A small sound classifier, trained from scratch: muon at rate 0.0044.
Rows from block 4, named by matrix and row number. Each number is 128 + 32 x the weight over its row's rms, rounded and kept within 0 to 255. All counts start at 0. Numbers have three digits each. After the name is the row's rms in percent of the matrix's.
# short0: shortcut pointwise conv, stride 2 (model.blocks.4.short.0.weight, 288x240x1), inputs 144-191
short0.39 095:110068067194128128128095170128128128128128128128128128084083138128128142166128090105128128099146189085128188177128060098128128128128128128128167
short0.40 088:128128147128049128128174194128143128106077151128128182128128062128128067167125163128185088128128128165105128086128128171164177143128128128128142
short0.41 108:128128128128109085128128171153107186128101149128128076128155153091128088128128115128128084062128128128169079140213192128106086162119112128176145
short0.42 101:102189162133128128077128212144128099102083128128128128146072088144128135128128128173128128129094128128128169128128112135128128128128216100128128
short0.43 089:133128128117109163171128128128073128160152101128073128105085128128128181128173128094173128189243128128128113139135128072180128128128190159128160
short0.44 088:071061128182128170080128155128092128128162128198128094108128128128165128191128128128128184128149128128128128030128091128128128070128128128085101
short0.45 093:134186128089128207128153092128128128128128128128128075128128128138128128128128128128161027128216128128128151182128128202128128087153113128128128
short0.46 115:128093107112255142128128112066093103128103167128168143128147000128128101142148137178145141111128128128062128128141128128102128128107128128154158
short0.47 077:128128128128095042128148095128128110128128062128200128128128128128128168163186128167128155128105164062160128128128128128092131181054056128128128
short0.48 088:128128128170117128053122128128130128084128128155128128128103166128128128128128128054128162128128128128092128128128128128128133128128095128085128
short0.49 085:128128122103228084128128128159128050171128122128073128035016128128128128060128128128128128128036128128128135128056128128128083070128128128077128
short0.50 093:128186181168128176111128128148128052060132128128128174175177059161106128128128073095184128098194128128128190093163128081128158110128128097174128
short0.51 090:128128083128128186128128171128087128176105087128120021128083128128076136128128128128113229082128150128213081108128170128108128128144069128128128
short0.52 107:128128128128102128128128142066166090128066164093150128095128128128170098128109190128128162043128070128159166128189093128103147128138084080128128
short0.53 089:128153153221128091128107189102130101128137128128186097176035160128090098135128112128128093081064128128128114128101128128128128128101096128146103
short0.54 094:128128136085114193128128169159128102164128149187128128128156128168101148121085102187128181128128152128160128082108128100128128100165153128167128
short0.55 090:071083119175128128157128139128164128181128049103128148128128186115128062128128107068128128188128128128075210128128128102143128128128128128164128
short0.56 092:109128128099216038182128156128128032128102128085128110134128128161128128076170164128128157089110128159166101165099128099128109128080174110186096
short0.57 119:128128152128128128175128151100164128128104084128077128128128106128128150128185128128116128128128144128128128128162128128128113128128128171086128
short0.58 098:148175149128195128105208128216128128151128019075128098128166128128128128128155128128128128128128073128150128094128095128101128128128128083128128
short0.59 085:128128128128128128183128143128128140128128106124128168128208088162151128082061128128162128128151252182128128144128128122177128128228128128128070
short0.60 092:128144128128128126157128128128128082128128174128128151128128103128135128109128129166190128187128128128128070128128098128204085077128128128128128
short0.61 114:128128128128149152128085091128074180127128101128117089156128139121128128128115091128196050138128128128088094128106078128128128128145128104170128
short0.62 096:083080158128128128057128128128128128033069128128128061128143128128080154128144100128128128128128183128141128128128128100186076070128080164128145
short0.63 105:128128096089180149128128128050117128128084199128147140128155255116110093191128126176128128147161128128128128128128149162128128128100128194153101
short0.64 088:047073128222128100128128052128128095081158115110085128128040128062114121128165128128128128128124105128114101128098184070128128128128128128176128
short0.65 089:178179088070128108132155128053128128128128144128088093128128132216128093128201128128118128128155128128128128128128128154128178128160121097128143
short0.66 096:128063128128171137128128128179164103092128097162098128128163092128067128128128128128127166128128128128128163128081164128128128145078208171128187
short0.67 110:128237161128115149128101190097106042128087128111128132120085128170128064128172117128128161128128128099128121128078128128170128128128128128128128
short0.68 099:132128128128128113128129128128128128128128180137073128205128061128111067128128179145128128128132128128079128128128099128192075128128128122108104
short0.69 133:114121167123151116118077174128128131128128128128135084093128128128154128112179128109128128086128128146128163171128124128128088128150174117128077
short0.70 113:128111128143128128092190052146053128128195097161128128128128128153189180160154084072104128128223185098128226110183133070128123068128128128152128
short0.71 100:128128128128088097146128170102224029128164169128104130161171128089067133128093144128128128128149128128128128065107128083069128107128075089128128
short0.72 092:171128128128128128128169180085128128060128087077101099108177128128109128128144128128128128159062153128101128082128128156092095145161133128128215
short0.73 090:128128065171087049065185072128128128128128196112120142128131128089128128128128128128095128128084128128094162128128174176163170104083128128128128
short0.74 116:114068011128128114174167174128104090128077128104128128128083172115128170128198189128128142136145128082147106128154128128219128071128128128139128
short0.75 096:128166128156167066179128180128134121038128128128144128155128135128106128089128098128177128128048147074160091095088078151121128183128128121107156
short0.76 104:098073128107128128125128108128101147151162169128140128098048113105164131065128128128103172087109101128128128097128128152128128159079093128128139
short0.77 099:128128128128128128162128128128168177191159128128128128101128098145080102128128104128170179072128150128128065154128071128128166182097128154128128
short0.78 124:128068157128128128165128149128111091128128128164086152128098128128107189128134191128114120128128128098128136141039128150128128115146128128111216
short0.79 086:177168128180177128128186025128192089128128128128128132093110128128128219128128128128128128128128128118128164065128128128199128128078128199128128
short0.80 105:110128168128128128155128128128084089174192128089128226128128128175128154151163172128128159128128128170158128151128128128128089021099128153077128
short0.81 086:128096198128128137139128128128128173052126128136167038071090128128058128128128158128141094128083128140128181108108091128128128128128128128107128
short0.82 102:085128128128128106128080128107128128152128191088128145072128182128128104128128128096128102076128094128077150128128181081179128128097128140093152
short0.83 088:128088128100100161128128072060128128094128128089160161141128128128128098128160164148128128127082175158143097103128070128212198152128109170128128
short0.84 091:128089128128089128102128128171103096128182128208128128128128128156128191183128128128128128128106128128128192128237088179073128128128128128089076
short0.85 109:128128128097128128102128087128128128114143106141060128128128128128128165167158149128128128128105144076172074128128128128096128094128128127129093
short0.86 102:073097088172084093194128134154070093146126128133128128114211095128128128098128100128176082128128128128185075128128128128183238128192128107128128
short0.87 100:058128138078128128156201153151098129128128128125128128128128077146128174095128128108164090128152072128142128128162159078170148128128128138058088
short0.88 093:128128128212128128160128092043165128128130074128128128128150128128090128128128108171128057192074128142094156128067106202128128128128154070101176
short0.89 096:128128128066128128076145128128128128128176062106154119151108151128112128139147154128128128128128128128128170178128072163128128128170137162128066
short0.90 109:128150128128128128135147147128172175204128128128105107086128128143128128128128128092164037102128181098120117128159128163128122112138066128145128
short0.91 096:090175117128169128128096128153128128151113128208128128128142128128128169168128128079128149128115171144128128099128128128087085128128154065128128
short0.92 129:128107148096176105128128070152128128128140086159112128077079130154155095089121128128075128156153138128128184128101128128128128128128128128116140
short0.93 134:128119128104128163110128128143128162173128128151145128141105102128128105115128151107128128128128128148128128128128128092128152128151174148161128
short0.94 094:143095071192128151128139220157209137128220144109086128128128128155128128093128128128096109128065128128118128128119128128128094092128128128128115
short0.95 139:107128068109143128128122090121128128037201128128128128128164128155128128128138151157128122157128098128128096085146128128169128128192053128082155
short0.96 087:128180098128166128128128128128128157128128128227128128128187105128128179128167128061128099128174102128128128128207128174105180128128128128128128
short0.97 085:138086188128128128128128184128077128180115128128090094089146115161128091128128128128184128128128128128162128179128128128128128196079128128042128
short0.98 096:128175128142136081148128180159128128128133128128128184128128128128088156128128128128128128128125155128128128073128128181128151128128105128100158
short0.99 101:128128096102089082128128128128128166155128128128128128128070128128128128128128128099182128160047091128177128165062128128128128128128128174152128
short0.100 094:152125109185128186128076128128128189128178128106160089128143166128128093128075164128113128198128064128128156128071203123128128128136054128128109
short0.101 122:171102188091167112128160132115128211144128128108100034087169128107094128128087152128096210185193144093128124084128128128102116116128103117081128
short0.102 122:159160187102128115128103111086090128128128158091128108128128021128112128108128128178150128128128173128128128128128128100141142128119128128071175
short0.103 117:097148189128128089128085165128128085128101128095124128172169167128122128128128092128137128164128128128128142090128145165161128128128128128128128
short0.104 088:128128044083128128128193128128128175128128128128125088112128128128128128061128194072128091128159128128137128170128110094128128128128128154093070
short0.105 121:128128149201104128128111129104148117109119128158175128085128159099128118128128077114128162128110128128104128128113128151051128103075156142128128
short0.106 097:077128128063128204128085128145128128128128207083080128128128128078056162128104114128211128128128097128146143155086128182086192128128100128128128
short0.107 132:128128128128128094094103153128128140199128115131159195128164126118162128128109128117128105078138047153128128161156079107138128128128128128152128
short0.108 096:100150128128154161128093099128128080101128106128128134128094128160091128128093074128090091128128128128128128128102128128128073128128128128087111
short0.109 094:128194128088079128128128060100128128115128098168128085128026128128128160128128128157128128128128128128128128186128071068095128128128128128145128
short0.110 100:128128026128128106048080128150128128089128128123148128158158128070128128128148171084128128128087088156128128098095164143128128057128104147094128
short0.111 085:128162128148128029110090149179171128128096128128128178128128128190128128128128103081128048162128083240100173128128109147124110141124128152157082
short0.112 107:128128128128128192128128128128194187175073153138128173159128122128128128128128128128147150128089128128147161128194176107128128128096128153128077
short0.113 082:158128118215128128128238094128183128084128128128147128128128106128105133094118128128128092209073179197128141078128206128128128193125184128128162
short0.114 095:077128062128171128128065070146128128128099128058128128128128077128128128128138100162078128128128128187128128128040128160152128090128128162111128
short0.115 094:110128128128128128128128128128101103128078128128128128114128128128128128128128128087128145204075128128128128128128181110128128159128165166152128
short0.116 098:128128151083159211128175150128128128128128128151128128128149128128128128230128128128197085118128128123128128128112060128128128113173128128128128
short0.117 082:128101171082128118128128128128161039128128180128128147077057145128128168168156182119128128128088128128128128128128128114128101128128175128128128
short0.118 089:128083119128126079128159128128128182147159086045135162128076128128059192128128128174128110183128128162128165087128128030128128128088128128128192
short0.119 092:128128128063156109128128193128162128128128128215128128070128128128168168201128128128119076120128149055192196129128109128128128211128105127128128
short0.120 091:177079149172128128160111162128128128128169162184128098088128128079128110128128128091128128189169128102097167128128099120128162198182091059135128
short0.121 110:128128099111128169178173084146145162129128128128091179128128174137128129128128131128128059128078128128128107128144149128128128128128076146128128
short0.122 126:189128128137079112128073128113092128128128116128191086128135128154111128128128128058113128114128128128128102154128073135054128074093137099063107
short0.123 105:128128161142128128088165219128133064194128134128106152062136128152102154171128130128177128102077146128128128128183094097128128128128255070128128
short0.124 094:128172212156128128165128128197166113222128164128128128128146105128120128128128128147128163128128116100128171128078203128102134213128128128128072
short0.125 092:180128099128085162218128128128160065186148128128128182128103128128128128034128128150139128096077128128128128158081150156128095191128189128128206
short0.126 113:128128158128128153142087148128128152201098157128151128128162138152128080109159128128128072046128128128112054128145107128128128132169130128128169
short0.127 091:128220082128128055128165097072128073128128128160088138128170128157128128128128128088128128128128128128199128113179128128172128126080174128128149
short0.128 088:100191120143128055128181162064128128062110098079099069128168128128132128128171128076128118128128128167102128128128128128137128128208128058104058
short0.129 086:128128175128126128128105178128128160128181128166128109128128128157128128128128165128128168100128128184128134187128128167128128128133071133128128
short0.130 091:157049128095128128134135134189162128167128084136128128128079128128173128128128128128128098128128128186128128128091128092091128128160128079178128
short0.131 086:128181070115160128060128128127128175128128128206128128142007128128176057128128118128128053128128089179128089139075128128128128060128128090128128
short0.132 094:128148207128168128128079114174128128128112128144128128128128128140173100128179128128128226128066128104128114087154155072128099195104128155103128
short0.133 105:128128105110128128128188183151128128128128128139128128095128128128128176128128069163118128144093128177102128056147148076158128090069179124105128
short0.134 114:137057209080128106105091094128128128098128179128128128128144128128162094113128128114128081128166105139159128152128128179089182141128106141180128
short0.135 086:128102128128127128210183149113142089028161128069128128128128176128128082128128128128173128128220085115128058128128128128162128128067086193128186
short0.136 098:128128138128128103083088128128057128214145092128128152147169128133141157143128128128105128173071128128128154121209128173128222128128128128128128
short0.137 088:148061077077128159142128128128128128149177128202128128069128128128148128081128161178128128092051071128128128081170128128128128128129137005128128
short0.138 093:172170128128128116077086128166128185128128193127163128190073075079165073119128128180128128100128140151128128128128091123128083154190135128128128
short0.139 093:128128035063128190103093128128128128128128128128128128166069128128128128128128128128105128128128128063154128068128128128128128128128128189128128
short0.140 090:128128128145128128128139186128128094128128128128160128128128179128128156127128162054086128195090128114179128128128177128128148091128128128169086
short0.141 093:114140128128128128147155128128073074085128128204128128128128101161091152128174157117128128128128128079083128128191188085128128128139099128156128
short0.142 103:087128128128128128074175155128151130128097108128094128128128128184096120128128052128124148179164128100128059068106128104109128128128076128128128
short0.143 102:066153165179128144075128128131128103105094128172128089128128128128128128128128071128128128047128135154128128060173077128143128106128118107128128
short0.144 098:098128128157128166105128071128142134128091106128124128128128128092128181106151128146181000152089106128128190082128176066163128128128089080115128
short0.145 102:128096094128118063128174128128128128143128113108128128073176128091164128155128128128128113188128130093164128128104128128128128102128128128157141
short0.146 115:128128128158100128128176073107128128079092128128128106128128128128128146105182128128128128059052128143157128128153128182141068128128068163128128
short0.147 094:128128128175128128128128128128128128196128128163105128222157094157108108128128128153160091128050128089128181128128128134128168128182128128059128
short0.148 123:128106128128048128128116128080109128128128171128017128147128128107124102162128166079128128143150172128090128060128088128171128152094128221116094
short0.149 105:128213128152128092128128192128128052162110128128168078128223128128128069128128128152080128128128128137099148115128083176148160081128128082128097
short0.150 088:171128081128128097128128104128128130076192128128194128128128128119172128179128128120128128128152128128161085128128181063128128128128128128128128
short0.151 129:128128142114128152117135128128128165080148128128109166128128136104178094128128128128128128137164174128128128128151121096107128128194052170128074
short0.152 108:128128170183108128128059128128078179128152128128115105128123128128128157207128128128128092168112109128103128088110128128078128092098128177128128
short0.153 089:142161150096128128128128128158098055128128128128137147128128128128128128101128125128128128243104145128117177128128087178128128128087128128228110
short0.154 080:128158186201128128128112128128114128139220128128170128125128128128128200135145128128163161128102131117179128128128212151095128128128128128179174
short0.155 088:128090095128128128091128128128089115086128177128184092128128045128137090128128128128128128128128128153063128214162114077133128128128151093087120
short0.156 098:128112128078143128075128128128128128104179128174128193128076106128215128142128128095128171165073128103128073150128128085128128191157128128079156
short0.157 104:128094128128128205128128092128148186128128128128132160176128128128241128176128145160101087152086128128128178128077128091128112084128097128158127
short0.158 097:139128128128166039182176128128129128085128128119099107128155132128084105131111090150128103128225128089128147092058128128128128143157128128173098
short0.159 103:128161128128128161128128128128173181128074148128128128160128128127166134128128102128026255128076000143128128128167142128128162144128077165178128
short0.160 085:128175161128046071170186113101128092157128089212184149128085128128172128128102128128128128180117128165128128128128128204128174128105128128161128
short0.161 111:138096200136112128188110128101099102108128105175070128128164128097128128108119077128098128128128193128128104181128128101128128088128128128157128
short0.162 104:213128128128177128120084128076092128128128128128128091128128063128116109078092128176147128108138128128128107090128128128108128128128128128154114
short0.163 091:128128107085163128085171128098072128151185103098096069128128128128128138128128128150128128179119128128106179128096080171162128156084148128128075
short0.164 099:201128187128087146095128121086108179133128128104145104128128057090089128128148128136105085081128183128128084128128128125128128162066093175080168
short0.165 130:068128140147128165151073128181164128128128176052152089048204161221117146053128128139128140128111128161128097145162065160168101150128138128039201
short0.166 091:128128181163128177128128128128128095128109134128128128128051146128128128128128116128092128128164128054179136181128142128087110147128208128159128
short0.167 098:128119115128128128073128128167128016128128184128109128128128128128084093128164179073128128128075128096183128128128128098128128164177128119128096
short0.168 081:128128117134103086172128128128128128128059128172094171128128184128176134128128129135128128128040128128128128092128085128128128190128128093128128
short0.169 089:128160128191100128081128128128128162128128128128128128128128128128148128128093128070128186050128128128187128228128246128128067155199128128100128
short0.170 088:077128064128128128128159128181092128128057083178110128128128128128128128128092059157092128128074128188128128128064128128128167128128128181171128
short0.171 110:156177184096245148128128104082128128128128098076128128128184128164171111128128171128128078141202149113128128129128128128161099128128128172128096
short0.172 088:128128128178173033128104128101124128128128128155128091128149213128175128128128141065128164088112236128159128169128116128128175095092151160190128
short0.173 097:123128146128128128128128176128158128085128128128128163192128128047128128115128143128128168080097112128128156157128190146111157128128128128103128
short0.174 089:128128065128120100145118168128128128128093128128128095179093101184166094047128128128139034128107069128128128160128079171159147128128128128128057
short0.175 103:041128077128118128159173128128128128111128101128200128128128128164128149128128128101130128128128128179128104166128092142081126097099183128128128
short0.176 083:076079084128128147128128128112128128225148173128091075097166150128128202128191128135128128128101128155175058128170155128128128046101128160128146
short0.177 116:128105105100128128115128128068128128128128128100091105128128030128128098090128148128128128121128128106113095128142149128221128128076128199128128
short0.178 091:154128065092199024128128128094203128128128128128128186045128086083128128161128128128134090088079128063161128045097128128185088165128093128083121
short0.179 115:189128107128128116128109128128067157128140088128162128098173128128137128130128128069111130148128171128155139154169087139044128128098155128105102
short0.180 114:128153128169146128128128128093128161097067144128128107075151128164128128091172128103152255128128128158112128128129118128128175128128081128128175
short0.181 098:047128128128075173093128128128128093179128091128151128128160128128074171098128128147171195088092146128169160128156128128128128128128128073128128
short0.182 123:147128175152128128128089128104115128128154128128128128106162009128128084093128128128150165128128165107128128141128145128023091077082147105120113
short0.183 098:029128066128128128153128128168128148128128085186085176117162180162128128117128161128156128128128128061136178152128128092140128201128169128128065
short0.184 125:128128255051128103101092128032128128108060128128098128128161128128104075128065072128060142128096128107128153110128102106144128128154148128128154
short0.185 095:128128100128128107183128103170128128144188128105128128087035128128100128128128128096062128088128170088136142152082066072128128128128128107183078
short0.186 106:128174255128128137128106128128062128154163128128128098128093130087082128128128192150128128128126082163128098128053128128116147128095157165052046
short0.187 094:128146128128078054226105128128128128128080128128128128128081128128170066128128078128143099128128128129058106112128104128128160128128133125157128
short0.188 127:245128128110181142139128084128187128071128062147128128128128156128128128195128115128128128103176128128113128128128128128000128105110128128077090
short0.189 087:128077128128128128128128169178129128155128082128128151146128084128128128088213128080128177140128128128128201128123128128128128128150080128128128
short0.190 102:128128173126128128105247129145098128128128156103091094101182171128128153078142103128128128128128096128128128068128128128146158128082128128198118
short0.191 113:098128128128117146128188203128128128154083169121116016078158128128083122104112128115104128204142128080075128128128128128128146085128120128128128
short0.192 114:128128128128255129128128128069100159099077167128181157128138082152161076128195110188159087128128128128128128128172091174175128128087128116127128
short0.193 094:070149080128106128128128159168128088128076214128073128128161156128128128128128128128128165128044084128128128128128079128188128092128128128080084
short0.194 079:128128119128128171151114128128088078128128128128140128128128128063128128128079128176110128174128128128128108128128128128128128083187128128128101
short0.195 085:128128128064128090128128128128145101128093128030193099128128128128152128128097128163128103163146128059131128188128203128128131128128128193099128
short0.196 091:119075037185128128128128086138054128092128092220081155185112128128176128128198128128214128128148128128128154104185144128139128128128128109103128
short0.197 090:104128096115128115079128199177155128128152184095085128185191189169159176128143149237165116128085128097175160128128078128128128128128128079128108
short0.198 109:128162172149168047128128128075105128162128128128118116104128128128128128087128128139088119058081090201184091128149128094066128059185089128128188
short0.199 094:128128080171128128128128128156128163128128063167172192083128128128128128191128062128146176128128192128192092128086128176068128077128128175128084
short0.200 095:079096098128128166128128128159149136128069194128128128128128054128128141128155151128176128128097128072089128128128128128163128128128194138121128
short0.201 081:156160128128128128128128128128162128107128128098169180128128134107149094128128163116128128178128128128128177128128128128072167033162119128128182
short0.202 107:128128128128128204129148128111128128117128140054128162128128130128128135138139173128108056128128177128128105128189108156141092128128033128170134
short0.203 091:076128085128040128070128166128175128193140128180128128137109162110128128128105161116128146128128098152128128161146159087128208128108128128128128
short0.204 097:128128091128128189158130128085121083161128150128128128128128151128128128128151128061143088108128128128101092102128067060096078128128128128207128
short0.205 098:128128128128128185128180128095117084168219128128094128128128128085128128107128128128128128128162128096128166073150061079128128128128128128128128
short0.206 111:128128100128140059077128128141128136128079128128128128128086128128096033128128128128175032102185255128128107128128128137128128167128066148049128
short0.207 091:093128159128128128128176113128113128128128050128178061128153128128128188128092128128128186128128110128128128136128160128128177091145158080209128
short0.208 095:167128153119128128128128128128128128128128128181128128115128187122128128128128128128137128128172115157145126128128128158128128128128128066128092
short0.209 100:120128176075128128081128128128087074100169173110158103128128158086128128128128128096192128128128128128153128107128128079103183162128151115128128
short0.210 096:095128128128128082128077128102201195128094128128128095128128128128128128115128128119128096128128163173155128128128102107128166080095100128128222
short0.211 086:128128119128154128128128062104195128115128128128128064136128173128128128128128128087128128128081138128144158178128128128128156061149128128074128
short0.212 093:128149134128128128128025128142128128128128166094128206128068178100090096104128128128128052128152169190128128128071105154153128128148128128128180
short0.213 093:143128128128183218102144128128128135152128081128199149142064128055128147070157128128103128128128128170122109112128074112128128128128128109068128
short0.214 109:149128128183128153128171068159204128156128128128100135128146128111144169128090128059128069128128128037128128128062128128131086128128162124134128
short0.215 092:128128128128131120128082149098128064128109128128139216180128128128105145128119128128152128077128212113086095155072099128128109161117128128128157
short0.216 116:128101128128156001128128128128128180128128128128128097078128128128087128103129128159146107128161128128146128098128128087128128189128128128077128
short0.217 114:128173128136128235093144128128172128103102128109172155128169128095171128128113128145106128087167068087156111094155128105156115083128104128103164
short0.218 082:091128128102128128069128105149090128181128128209172128180128128131084073128128168128128039128075128128138128070128128128128128128070128128164128
short0.219 124:198115196112193159128128128128150149128085110128082161092094153078128083128102092108128165110108101128149128109074128128118157128128168151128186
short0.220 093:128111121060128068128128183128092128128199128160065105095128128128093109102128113145175128156128128128128128135128182128128128128128128128128128
short0.221 099:128128128128128128128077128146128128158128128158128166128128167128128071128128128105128128179169093128146128128128134151083128128128116081128128
short0.222 087:083128115104164069179128176128202128128148058162128128128128128061128128128151128107128128152063128056128128065128128128100162128076128128078128
short0.223 087:128168128198128163186082128128128166128128128187128128167108178128175103089128128128185095137128187128169128197050162128128101128135042157103111
short0.224 090:116128128128128070097128128128154128128128108128128102114107143128128094128128128128158226082128128128128165177128128128128128107166094085116093
short0.225 088:054134087128086152197201128128120128113128128161061128128128128128128128128128128128128081075128128166128128128128195167166148128128191128128089
short0.226 098:128088181128128128158084181128128128077128128128128164181128128128093194128070128159064152048096060128143137167100128087128154128155128128220159
short0.227 122:102094092128128152128091074136123089111128047128128128062094128128104128128128128146128128104105128128128128128117149055165128128208155066128116
short0.228 088:120128138160097091128128128128179049128106128128128160157128128128164128128128128128102168128091182128044170069162161107128128146184128112200128
short0.229 090:128092128128128128128173190168146099128128172128172047128128166128128182128154128128128168128230161128128093128128239128128200128128091129191151
short0.230 094:150111128128105128128064086128074128128128087128128065128128104128112201128097186128188172128128128128128077128102191129128128128128128128183128
short0.231 118:201128154146180128128128101128138106155128128162128128102148222087150090143128128085128113128128128128154124128138088116128109064088128189166184
short0.232 083:128092147128128179128128128140128128103128143128128128152128128098088092128057096177187090129172128125128164106128128066108128164128094128154171
short0.233 094:171128217128190128080128128128161128170128153084128187142128128151128161128128086115183128128102176079112128128128128185128128171128128128045128
short0.234 094:055128040128128128128162218055097128035167128065128142147128128128188241128169128128086082134128103128154069128074099118128141054128085187128128
short0.235 090:128128128128117115128165128043128114128128103156138128146142222128128128146128128066128159128128128160128185128091154128104128128128144091128095
short0.236 089:128128109128128111187107092128128128227087128059098122128128128102148087128094130167071123107146150128128128128128128128128109128145128128128128
short0.237 096:142128068157099128128196160155128128168187128128162174128128067177128128128170097128128128147083128128140128050128128128128195128078128128100128
short0.238 100:194128128182152078128128128150128128168194128128128128156128094128088128113128168178128180128128128128199152128160128128128128128128128128145105
short0.239 082:156069128171128142128128128128092155128128177193097128172090108103128128128128063143128128128128040093076128210128128128128095197128128084088128
short0.240 095:128167128128128128128128140128128105093067073064163128128128128086175128070114128128102128154128100031077128176050128086165128128174128128134097
short0.241 080:182128128128128077128128128076128169128128128128086128155128128128194128168128128180128128128128181167084145128128160154093128128187128165149128
short0.242 106:069155128128132213064151128093128087161128128070053128128128128128228151093147128137097128128182162128128142166128128165128128160181128128128128
short0.243 117:128153128128128037128128116128174178085128128128128106065128128128156128070128148128094084128092176149112093090212161108128128125162084096096147
short0.244 099:077183184128128128099096103168106147128156147128194071128169092128211056082128128096128128143128174148053156158099128147099128090061187104128162
short0.245 121:128128090110128149128128128128152179116082168128128112159128128097183099167128128128156083106165145148128103128128172128109128128170161128128110
short0.246 110:128128083128128093151128128128113156128074128128128119158120128066091176105131128128128154128094128085147128128095158099143134128128128128109128
short0.247 123:128128040128128128128128124149128216128128128159128167082128139128149128128148109099104128132128128128128112128128086195089128128038182128128164
short0.248 097:128128178128158128128120114186128072128128128128079128128128160125128128128177162128128155088128128128098105152094128137041141087142128088128128
short0.249 093:047146091089128128128128128086128128128181137128103070128128255128095094065128128062128128128073128128128081095128145140093128128143128128148186
short0.250 096:128128088128128176107128080152149084197128062106128128128128128128128098128128128128128128163098069128128185099144085128128171097146193128128128
short0.251 101:090132106128128143128133079205128128108128066128128128092128128128161128139062128169169128128147126128128073128074152024128137152128156128216128
short0.252 084:107186141128150128128045193128096045128128128085128128168128128128087101172128177154081128128128145128128191128107164128128128088179128095128128
short0.253 106:118130198128128128128128167128154174128150128128104128128198128128113128175128074115128128132191068128128128128078128120113125101153106107158128
short0.254 109:128159151128146091128128077112177190153128128098151059096128111128156150152094128098128105117128147173128128128169128146128128128128128107094128
short0.255 094:128076128082107097099180103128128092128128128128064109124128128127133128191128128182133128112128107128128140167128128128110181128059166067186074
short0.256 104:179166063135128128128128104185128128128121153083107128128128172128187119152128128084076128097089130128158118128205128139128128147128128128154105
short0.257 098:128128131128128116128128147128142128078095128128141071094128100128166128155166111128104128203128203128128182061128128128128166166128110128128128
short0.258 113:072128128014123128128167128128032128128136120169187188128128124151128128158171128128128128128128128136072128128067132128158128128143128128128088
short0.259 087:128034128128145040165174056128140152128128128142128128173189146128128128128126128128128128048128171128179163128099128128128052128149175164065114
short0.260 096:087128128128147096069061128128128128177104109197128051128128158128128148128103128093128128128128128128128128152105128199128082128128158086128150
short0.261 094:085128191128128056146082067128159128188128128209101128128201128177097128173128128121128078128128073128163176113128128128097128128128128128119128
short0.262 096:144128128128128128137128148128128128115143128128128155152094128104156194128128128128128128128255142128128128128128139128128173128170128109081128
short0.263 111:160128128128024128105128165049128128128128157128128144128128016078128128093104159092128128128166128128128128128149128119212128158128147094128128
short0.264 086:128128145128128200098132107128128161128156128128157128128128128128046128172128128139128128176091128128163128128166128073128128168128064170184128
short0.265 099:159153128092137193182047128117128128109128143162157065176128128128088042110175198143078128128128100113056128128128128128116144185128109189085101
short0.266 079:128128174128128063128128128160128128128128128128081169128128128128128128093128199128128128128128151181167128128128128128128158128128196128128128
short0.267 097:128101151156091128057095102128128128084128128128079164059128128128072128128128113159115069191137180128128128128143189128166057128101128062128176
short0.268 131:154108128128128128112096078128151128128128128140128105128149104128144128104091160128128128128128128093122132211074128146128128113096141150091144
short0.269 085:128092160168176128128069111128128128183128128111128128075128128128128072128123128128128043128128128064201111211170177128125182181155110128128128
short0.270 081:128128097168100149179128128128128128095109096173128128128074097149128128078189128128128252169128128128128128112128240175128153075128128128128128
short0.271 098:070180078128128128233175128174128128128128099079153128128128128128128147128135160126128080069155048128162125128068160181128128057128128092128128
short0.272 088:122144135128128128086053215186128128081083128104093057128128128199205110128128128128128128161209128128128090128043139161111110228149128151182128
short0.273 119:128128128139128233128162072128099128083107128128128128128128129128180128128143128128155060128255070128159128091128128128144100152128128128128128
short0.274 101:128128195157140128128086061065128182093128128128147128188128128128159105128128128128128128073128128211117128128128162136158091145128080128152128
short0.275 074:128128128166120128177071128148128116128128148128122128152128159107178074128128128174092185128128128172169162128128128128128074128176094128146168
short0.276 094:152128176128128102128102128088128179128128128185195128098175128128104128128128128128128128128108052128090128128128117128128115210128078114074067
short0.277 087:163169128128128128128128128128152144170168085128139227168128128128159103152094128128173128128173128128128128064128128128128128212128157113128089
short0.278 105:132204189128168128071128098106162155128104184128095128089098128128087178128128128165087106108128128128128128097057128128128128095128128090128128
short0.279 116:113128128142158050145128128082128128123128128113128105141146128128118128128179128128128146138108128128128128078161098128153105128128128128204106
short0.280 101:128151128128128051149128128128128128128128186100128095111186128128082086128128128128128091063128128105128105068157128128128128128128128150128128
short0.281 118:128159164128128170166158128131128128128152085089128112128053128195150076128104146169140128128152141188101064128068128102156128128155169141100152
short0.282 098:128116103128094192184128159128128128138128128068101128135156100060128128128128128128206128128128154128128184128196128112151128128099109148148039
short0.283 091:092128059156128186057091128164128076128128128128128128135128176158169128128151038128128145128106128071128128128128090128146128106098101128128176
short0.284 097:128087063113097078134128128128121128128128128158078128159061128128128152128222148161186098161186130181166128188128105128119116128100128128095094
short0.285 114:128128128128128219153169128128110151115128128139101148142087128128075128128128173128128095089128086128155148152107082107152128128128141153093128
short0.286 110:133128128128128073128101128161128128154156171128128128123087128114128128115188128101128128040128128128128128128128074128128128128128189128128128
short0.287 106:128128077099164128069094113178177177174179069128095158128128159098187084109128128128128161128128128128102128128152128128128128128088128128164166